From a checkpoint of a small CTC audio transcriber.
Model: arch conformer, activation gelu, layers 6, width 160.
Data: trained on Morse code for random letters and digits, with fading, noise and interfering tones, 26041 training examples, 3.9 epochs.
Rows from block 3 of a small CTC audio transcriber, named by matrix and row number. Rows with one number belong to one neuron. Each number is 500 + 50 x the weight over its row's rms, rounded and kept within 0 to 999. All counts start at 0. Numbers have three digits each. After the name is the row's rms in percent of the matrix's.
After each neuron's rows are labels from the 100 clips, of 14976, where the neuron reaches its highest value: "peak on" is the class under the peak. Only what is clearly more common there than usual is listed. The data: Morse code for random letters and digits, with fading, noise and interfering tones.
# fc1: second MLP up (model.blocks.3.mlp.fc1.weight, 960x160), inputs 0-53
# fc2: second MLP down (model.blocks.3.mlp.fc2.weight, 160x960, transposed), outputs 0-53

fc1.37 115:532602510535516468508539590536498590453597548441526479565451559447528559553569467512539497468454547547425561522420544648500583549428438536578340567483555462489488
fc2.37 111:431425456463520517473373549500479484461479507574508588505565532526479480490470461552474408539509452455528467590436561446433495427576570502432491424525402576482412
peak on: gap

fc1.443 091:522457456526440592499570502469583457556551465443534600511451517501507557492567502483430470467487497406505592517494481583530515508524580482509509517495552485593503
fc2.443 104:459480521435530475468487495543358448548537467534463471489418607556540464467496450498501508542439452443544431576566550494509618596479427447403582424436472650453510
peak on: gap

fc1.180 098:512518495519508501518505523526482501445465529455527527468515532490466408534610564455524553582487376429495503502475449497502456562410552507542549548411458570424548
fc2.180 091:521546507527520510467515525425553479552444528436532532432512516615502563434467475526495424438515568595562504432455480477441525481477536493544462559552533501521566
peak on: the character "6"

fc1.690 093:534465406570479472472502461416493530569431525492466466504528567441429548446571550476521550493425376577489548496503434580525540471437519584551473536497439547517483
fc2.690 100:518448548491553469438463450492535501467410450454515562421548524560493518496424507498522513520507613479592494449472472376361477544443482483424579555547488488420559
peak on: the character "6"

fc1.527 101:576527405522503523540471498513506464486510603449499437427429453528459427630581513520516534463486526412515452487500463413466551567577505411559536468531421512462519
fc2.527 106:411497455594567567477552455500514520387426430493521589560493568553617497371492536440383528487470534572486539481508538479532527459515516503468553513495503443504463
peak on: the character "e"

fc1.650 108:582463403476510462455551536491439504551597492374418536576447485443519485411543481493594403572532524498461525511447582450533519514486431387534617484500539563462481
fc2.650 106:400478473527543480368481485492560472512443478487527472415518539551543410496475580604409514493453413498453545459590514545483464427502568535483505542470475550480540
peak on: the character "l"

fc1.394 115:495540483464507557500573430546510523411476576379485596482511419574481523489471421525505551418476473436531517461508574529561442496485560479427466487538581448532438
fc2.394 126:480529518461429489472431483535475437531494508616507577547561501428554528434561547523507435427467464490545533435517455506494557548521471464443531527475479569427596
peak on: gap

fc1.539 088:568515620463476511593521558417529480432540523536468590536479414506479434485496430456522401432429513563473459449613486510542433517435560496546530588503552526537585
fc2.539 080:557439459563554452536453449486505557555507485533506482408591582555578497464481552435530485582522457455470532477524503542503662511538527450534546509557402488495481
peak on: the character "q"

fc1.464 116:547555427442526474484511389462461438595497551461506475514480486431516501436503427473544503610456522514569508494491542553441398356547444532583506409496449444408486
fc2.464 111:444382451608483462474543545495532505466508522609463464516511495527524456507530523553491477486523509585464507438524404557505581539464512547457506671434587532500508
peak on: the character "l"

fc1.546 113:474464390558598461500500463514438445480514501440578554489482473566488467552541596532452545563488519506563475469439519459587543471447546503554478576404559476586442
fc2.546 108:490552589414464450484530475511449553497530419436416522486490483490508577484507487504515473513458490519523488500555504465518461453466507383495544545441421521530597
peak on: gap

fc1.266 101:466542410521498558512479502542484589437531498461436497564510553545538496553466579492555544579540454559447411546475442468498538505521570605530584527447534532531530
fc2.266 100:508559504455459490435536540497533390485450462582551474505371451455471483565507509606552589441493457552475513377474571504489431475471486407545508489570598498545532
peak on: the character "6"

fc1.432 104:517439529469520478472516432595449421534400439530480522501571517472555474458530495550515466490480413470527547468529506466501541501525458440523431547547372444490400
fc2.432 105:504516509528457554491529549388490574447495570448541526542462484518433399463522493501579466427445511502459355494519495461548525501559498522526631392507509538559484
peak on: the character "e"

fc1.560 106:551499504511529521440519452572525488463469608478464543516442470505579560477439540500581416498458524436513426486462558572524548447533416562483532469513538444534544
fc2.560 096:503476407454478439609519542496476483505529492552553539519521472429487413528427514444453498450673478516430541487500503399461500540485574502475554465533479543490426
peak on: the character "q"; the character "k"

fc1.168 135:506526419576484508559585476491437484581423524413504538562530454452565406487449476563381523468488439550563573456469464484533531383468418480561496629530492423579508
fc2.168 134:539560515444497499457380496487487478478486465527571544528496545501494544564553437548460451529464567456458432616518543550618502488523490490491552395502498476430341
peak on: the character "e"

fc1.722 099:534439556467546469467540539582491397429407521476506532525506581559488501506411528602563469503510534434502531502551623523613480505552496475460528491520539476439547
fc2.722 092:527498455435482540498489556413506485467498554510528442453505460506438492536538620419398453483462541555442522415527447441465539492495437480605467469485466535580451
peak on: the character "q"

fc1.645 112:447593574521525456542428569579581452530532533443548539480553527459442494523475496475411552479618518479516598471472408532570420505433429537520436568488533495503541
fc2.645 094:571596450490492504497497434505430543485506496496513576464560574473492567515526519362456529480415535395542415536516419446511565410456537456629529457573480450583496
peak on: the character "6"

fc1.377 102:441473474584489510397483428534483528448436437468407506508642490559482515485520505438532450396480584538465426408540508564559473477462545499561488560474471563482492
fc2.377 120:502477457545411516539674541566536434582582548502550539560501549494458504511361513499544566492493440460544579533502541567499475429486544612503516447498450526510490
peak on: gap

fc1.367 090:530527436489444506497517596460468557462461518454469592431482495458513579405506435429526582528543486496482483458452472577441453483427485530596489536468643517458550
fc2.367 096:522570502631541509490534521555490415443585509478528413474512507591516531496514545442518556571450481555437521469492439516546501508545598497474485600501492487511475
peak on: the character "6"